Weights of a small spectrogram FSQ autoencoder.
Model: encoder arch pvt, encoder depths [6, 6], encoder widths [96, 192], decoder norm batchnorm, decoder activation silu, decoder widths [64, 128, 256, 256].
Training: muon at rate 0.024, 5700 steps.
Data: trained on Morse code for random letters and digits, with fading, noise and interfering tones, 14.0 epochs.
Rows from block 11 of the encoder, named by matrix and row number. Rows with one number belong to one attention dimension. Each number is 200 + 40 x the weight over the matrix's rms, rounded and kept within 0 to 999. All counts start at 0.
# v: attention value (encoder.blocks.11.attn.v.weight, 192x192), inputs 64-127
# proj: attention output (encoder.blocks.11.attn.proj.weight, 192x192, transposed), outputs 64-127
v.76,192,221,246,194,161,205,217,224,173,154,189,188,195,173,235,206,237,134,184,176,147,261,189,232,258,195,196,209,210,177,223,228,247,230,191,205,271,228,156,134,241,174,192,135,257,199,235,242,208,204,136,228,295,140,183,200,198,221,194,162,185,178,204,150
v.77,205,244,131,140,212,238,221,246,255,242,256,158,162,175,280,294,151,259,216,209,249,160,191,202,164,174,220,188,150,181,170,180,191,215,210,222,125,184,182,208,194,171,189,177,212,198,199,214,176,237,172,222,296,270,208,176,185,167,285,217,188,148,217,237
v.78,215,221,144,186,209,178,240,146,152,277,250,202,260,194,217,199,270,183,198,232,183,240,163,235,200,190,241,232,209,163,153,180,254,244,255,189,280,197,206,185,158,221,197,187,229,178,211,216,198,162,234,168,194,186,254,156,140,234,274,278,177,142,242,200
v.79,214,220,166,181,224,257,174,217,210,216,174,259,159,197,265,262,157,186,190,237,235,246,221,187,191,170,197,250,206,191,228,158,189,209,242,201,132,179,182,216,193,181,176,209,179,251,174,159,121,176,156,233,179,199,222,169,280,131,209,185,229,190,185,209
v.80,202,194,183,189,175,188,211,202,228,165,190,207,206,161,255,165,227,229,142,84,162,254,216,152,249,159,168,160,215,167,201,190,181,227,164,228,197,258,155,131,158,133,197,182,250,235,162,211,265,152,155,166,183,196,183,235,207,231,191,219,215,195,194,250
v.81,246,205,132,247,105,198,230,154,212,155,153,192,180,213,199,200,228,224,219,115,175,280,167,221,302,211,144,179,166,114,179,177,162,133,200,280,183,252,199,181,170,230,216,154,209,191,150,222,241,108,112,132,193,172,264,315,196,223,164,182,179,244,204,223
v.82,198,166,186,180,264,163,209,236,222,168,203,208,230,196,193,255,217,160,175,217,241,229,221,225,222,239,212,173,151,215,169,260,134,180,192,230,257,173,227,213,216,165,216,191,171,233,166,152,138,227,135,183,279,268,192,204,178,207,251,237,185,192,164,199
v.83,179,204,240,200,198,202,174,183,142,234,181,217,189,166,171,230,207,272,172,263,173,224,161,204,172,205,206,223,214,273,223,199,177,219,195,120,187,152,152,310,187,219,206,145,245,221,210,219,188,155,160,223,159,146,125,186,184,203,201,177,177,209,182,232
v.84,177,190,187,160,255,162,176,165,267,208,209,162,150,200,223,234,206,172,233,131,201,140,268,208,213,202,230,144,172,197,199,208,219,171,240,228,166,191,226,218,211,228,229,223,172,186,226,242,184,228,132,201,259,237,236,197,233,179,200,154,216,254,205,211
v.85,199,204,266,193,172,255,201,246,188,125,227,230,218,210,116,220,213,235,220,166,267,167,251,220,210,250,201,183,188,222,210,261,273,217,230,177,180,199,207,167,181,169,200,143,107,255,280,183,147,217,189,184,107,203,219,215,287,179,195,166,271,196,208,116
v.86,254,205,165,166,185,250,212,216,215,211,176,198,220,174,255,155,272,179,217,147,220,222,179,139,190,156,237,115,247,229,191,256,212,180,167,245,169,158,238,187,162,218,242,188,133,220,262,254,202,217,205,140,179,244,207,245,162,209,208,187,209,246,207,224
v.87,198,184,187,171,263,169,214,188,255,138,153,185,130,193,252,198,254,155,140,210,207,164,255,251,187,169,242,152,246,136,239,199,198,127,258,203,231,185,248,208,170,226,207,197,173,213,183,254,256,226,226,240,247,199,152,120,235,257,248,149,175,209,204,206
v.88,184,251,197,220,253,252,224,198,145,99,130,189,185,202,240,236,272,106,238,228,197,249,243,205,137,229,240,179,219,153,216,175,242,231,266,160,139,143,200,250,178,189,217,262,180,251,268,201,237,163,138,201,138,135,125,250,223,167,215,162,196,217,170,117
v.89,241,208,191,175,215,193,196,204,232,208,203,239,177,177,240,238,222,211,203,193,192,264,140,201,209,274,213,204,189,202,158,247,112,219,159,252,198,146,202,207,185,214,194,210,137,208,187,272,185,174,146,180,174,228,218,233,149,233,197,189,230,209,191,222
v.90,130,182,207,201,232,226,141,206,200,153,270,188,208,153,210,236,122,233,179,246,179,110,243,153,192,192,127,241,171,240,219,126,226,264,225,184,211,224,198,192,266,162,167,207,254,197,190,183,263,247,192,229,228,166,255,165,244,221,210,272,226,234,218,180
v.91,210,200,206,235,199,209,222,145,199,243,175,157,230,226,146,180,221,249,131,146,144,230,178,155,219,218,201,217,179,193,208,154,141,152,158,203,272,197,185,228,204,218,196,210,244,193,136,165,190,214,216,244,198,215,224,214,233,263,231,237,132,169,235,254
v.92,172,203,208,190,192,167,216,190,246,143,176,216,165,261,183,161,167,219,240,140,215,192,190,222,250,243,186,163,157,164,176,219,211,204,211,181,160,236,231,157,182,241,219,169,180,216,187,234,176,175,184,155,156,240,252,257,238,211,188,164,218,267,208,222
v.93,232,267,221,171,135,241,239,256,180,251,196,199,227,211,262,138,165,231,198,194,247,166,107,175,200,177,240,216,217,291,216,220,225,238,189,168,264,233,159,184,269,239,189,211,237,160,246,213,247,214,224,157,182,232,182,198,192,200,168,157,211,169,211,160
v.94,163,212,190,193,233,234,218,200,211,221,213,248,185,229,225,252,155,183,229,152,210,221,204,142,236,252,191,223,131,215,191,193,155,146,232,187,222,159,163,178,270,171,201,160,209,271,219,165,200,200,150,231,169,210,186,207,304,184,208,211,167,176,170,177
v.95,133,190,151,180,201,211,230,224,281,202,215,137,229,117,309,162,143,199,175,197,156,166,221,178,162,174,167,208,214,165,184,176,173,259,188,225,162,234,150,216,126,174,169,285,246,185,139,190,266,214,107,202,216,219,148,154,162,197,158,167,274,223,127,224
v.96,310,170,208,204,203,214,156,189,243,159,167,218,266,187,178,254,181,221,161,203,225,201,270,197,257,214,272,173,187,195,226,222,179,218,205,164,236,211,159,190,178,210,208,174,254,261,200,206,106,204,180,202,147,207,233,234,267,159,203,256,205,211,187,223
v.97,235,220,215,149,175,201,199,187,165,251,171,192,202,174,258,213,209,191,159,151,231,249,201,197,108,190,190,224,171,178,183,248,183,235,243,244,217,207,184,127,219,187,142,209,143,270,221,228,148,193,219,179,247,205,158,234,187,223,213,208,202,128,201,208
v.98,183,257,161,181,115,105,157,193,172,263,213,243,169,152,221,236,181,251,214,240,194,192,306,169,230,182,158,184,195,148,158,197,205,168,266,290,159,178,286,205,275,234,130,189,276,158,127,259,190,132,126,249,219,240,186,101,220,246,243,292,265,291,276,227
v.99,170,248,224,261,215,208,221,185,252,201,161,138,186,219,183,204,197,198,226,203,228,186,185,220,193,228,228,211,237,189,162,150,169,285,189,229,119,176,229,241,156,170,200,244,193,194,160,188,260,235,126,232,163,178,196,164,192,167,240,217,147,223,179,162
proj.76,153,123,147,264,257,165,176,172,209,161,207,172,176,205,154,227,140,192,257,196,242,157,244,200,200,198,159,216,201,220,173,172,217,239,156,239,178,230,200,181,127,230,183,174,201,256,184,175,159,208,264,172,196,228,207,223,171,216,176,242,195,233,219,146
proj.77,164,222,121,213,181,162,126,224,153,173,146,185,224,223,192,189,199,209,189,165,202,191,154,192,243,243,211,205,242,234,199,212,194,182,207,164,219,228,264,175,253,219,180,227,231,268,135,147,239,191,194,207,212,178,255,172,188,240,140,159,162,173,187,223
proj.78,197,209,164,205,169,225,180,191,176,208,151,225,155,233,178,191,184,185,189,167,197,194,254,170,136,167,220,186,176,195,247,197,204,184,157,202,177,260,204,219,174,204,238,192,158,299,135,180,178,210,250,198,151,201,195,207,246,158,180,199,150,179,171,173
proj.79,268,200,191,227,167,163,174,209,219,154,205,199,195,219,178,178,208,273,260,194,189,218,176,192,231,169,245,162,154,226,217,204,212,173,149,181,203,171,207,184,248,187,240,183,219,174,230,205,198,199,196,177,201,247,200,199,159,210,136,167,197,193,199,218
proj.80,162,226,170,156,210,210,123,236,186,208,192,218,189,267,152,184,228,167,195,242,216,170,188,201,183,217,205,229,206,171,236,252,228,267,238,159,195,226,163,185,226,226,232,198,188,196,314,183,137,220,233,161,186,218,240,220,241,182,155,178,206,256,231,260
proj.81,208,154,279,138,276,241,193,281,204,238,200,187,204,213,212,185,203,211,233,267,198,150,200,180,121,196,193,164,199,216,258,203,200,163,231,203,278,170,169,183,202,153,180,233,186,220,252,182,219,264,260,267,226,210,179,190,238,174,184,239,216,168,183,253
proj.82,244,173,212,150,171,243,237,209,264,254,160,236,214,243,220,195,200,235,325,218,182,223,196,220,169,151,218,225,182,187,345,264,155,218,220,101,215,235,231,109,115,223,225,228,273,214,233,159,113,249,254,250,83,151,195,211,209,284,161,151,291,191,181,121
proj.83,174,238,258,172,173,178,240,144,262,116,242,191,253,202,260,195,211,184,190,259,233,154,182,174,240,223,205,186,270,189,209,214,195,233,229,179,190,180,243,204,207,200,200,243,170,163,177,180,225,214,190,184,189,182,174,163,231,201,164,219,202,116,242,195
proj.84,199,166,205,271,176,226,230,212,168,149,198,199,169,181,183,247,142,205,206,227,239,252,194,197,138,214,201,240,163,195,159,204,175,238,229,157,223,232,255,191,152,190,187,188,261,246,168,215,209,201,207,214,100,157,225,221,162,253,214,197,229,195,170,166
proj.85,211,241,270,250,212,223,228,105,196,192,183,177,192,196,227,120,173,199,260,205,159,201,180,228,180,170,202,224,232,272,149,175,243,242,169,281,198,118,219,142,190,218,149,238,145,60,180,211,271,224,188,260,226,198,236,171,175,227,217,190,218,172,241,163
proj.86,161,126,214,193,232,197,247,162,163,177,171,217,245,217,148,251,162,257,206,249,255,224,242,249,165,208,254,225,203,259,234,231,223,165,259,165,150,230,154,226,196,229,200,225,205,199,234,151,157,193,211,192,193,191,229,192,184,195,149,187,242,171,208,184
proj.87,214,193,181,209,134,195,209,191,229,165,144,183,254,168,135,206,243,214,261,211,288,204,173,209,201,227,181,270,221,138,182,224,177,326,172,175,196,220,204,246,192,233,155,242,243,263,168,219,221,210,279,134,125,163,181,268,258,156,136,176,222,188,181,177
proj.88,211,167,223,155,99,218,188,110,252,175,144,201,181,250,251,186,196,245,230,208,176,238,181,225,166,142,196,270,194,186,196,182,254,199,169,182,202,164,171,190,194,226,196,219,205,136,160,196,264,170,197,181,188,180,189,255,269,186,152,210,173,144,197,214
proj.89,192,141,258,162,228,241,136,208,166,224,184,197,191,213,216,173,212,245,234,225,213,174,301,240,198,147,196,229,198,204,263,205,246,192,197,143,182,226,200,205,160,241,233,227,182,233,209,170,189,204,238,226,130,126,154,186,246,206,188,146,225,208,197,187
proj.90,246,223,217,225,223,236,241,217,217,210,220,237,182,232,234,247,255,218,199,144,189,270,199,177,197,180,213,183,159,179,204,228,166,219,163,242,218,161,218,218,199,181,271,167,219,183,193,255,203,138,130,196,180,221,252,235,182,179,221,133,223,220,227,215
proj.91,203,233,181,117,148,194,224,228,187,193,261,225,176,210,232,151,199,210,183,163,145,170,257,108,220,227,173,167,190,217,219,213,200,208,236,204,244,247,165,210,194,177,246,177,189,264,243,196,193,210,235,166,250,209,210,192,205,190,244,239,216,203,169,172
proj.92,186,253,225,233,230,228,173,213,135,195,221,153,150,213,200,161,203,202,213,214,218,176,170,189,187,146,275,249,249,219,177,209,235,206,136,252,257,198,192,168,206,201,128,168,221,197,198,195,229,200,227,268,189,195,196,166,220,229,159,208,207,172,165,191
proj.93,119,202,134,225,251,173,146,228,177,142,221,170,166,207,158,301,133,156,95,165,205,129,266,232,235,212,204,158,189,221,59,154,215,116,176,281,145,158,225,240,197,179,205,170,157,185,176,127,181,125,218,214,294,248,184,144,119,165,226,266,120,204,201,182
proj.94,211,185,238,185,173,250,225,197,236,178,158,188,161,188,264,173,185,281,205,222,191,168,240,236,185,194,162,161,200,225,227,203,209,244,170,162,255,216,207,215,152,184,226,222,166,119,195,165,156,212,204,177,199,151,171,209,210,238,129,168,218,199,199,238
proj.95,162,246,169,207,193,257,78,169,119,151,173,223,124,264,128,242,274,127,155,145,281,192,211,203,209,219,176,229,236,119,184,240,230,232,117,193,178,272,233,178,168,181,218,183,148,212,273,165,256,222,224,199,232,164,276,196,220,213,257,159,186,233,175,210
proj.96,137,197,164,203,181,213,200,223,229,201,208,194,154,189,199,213,219,179,202,196,182,230,148,225,243,212,220,196,226,164,207,190,209,195,170,272,129,251,148,262,230,157,191,196,183,180,158,161,246,213,199,117,141,192,218,226,199,314,184,202,123,140,185,171
proj.97,192,201,231,227,231,241,193,250,153,165,238,207,221,259,227,220,259,209,224,192,226,111,220,190,243,231,210,269,211,161,198,155,239,258,219,206,174,239,245,278,192,207,209,178,231,214,218,203,235,148,196,200,187,245,259,226,201,224,158,196,168,224,184,191
proj.98,290,211,239,205,182,207,238,220,212,161,177,244,231,195,158,188,219,97,202,177,222,214,151,186,178,151,163,294,177,253,292,255,201,221,263,139,188,174,182,210,179,173,240,200,188,208,216,237,222,254,233,233,165,177,114,261,224,174,172,204,174,177,108,154
proj.99,212,208,195,101,176,215,181,155,198,100,212,208,210,217,232,187,250,209,189,258,160,174,211,293,158,144,159,191,127,198,289,271,262,165,265,246,259,157,163,151,124,179,256,222,260,266,184,215,184,162,113,246,206,160,261,239,105,101,157,179,250,216,225,242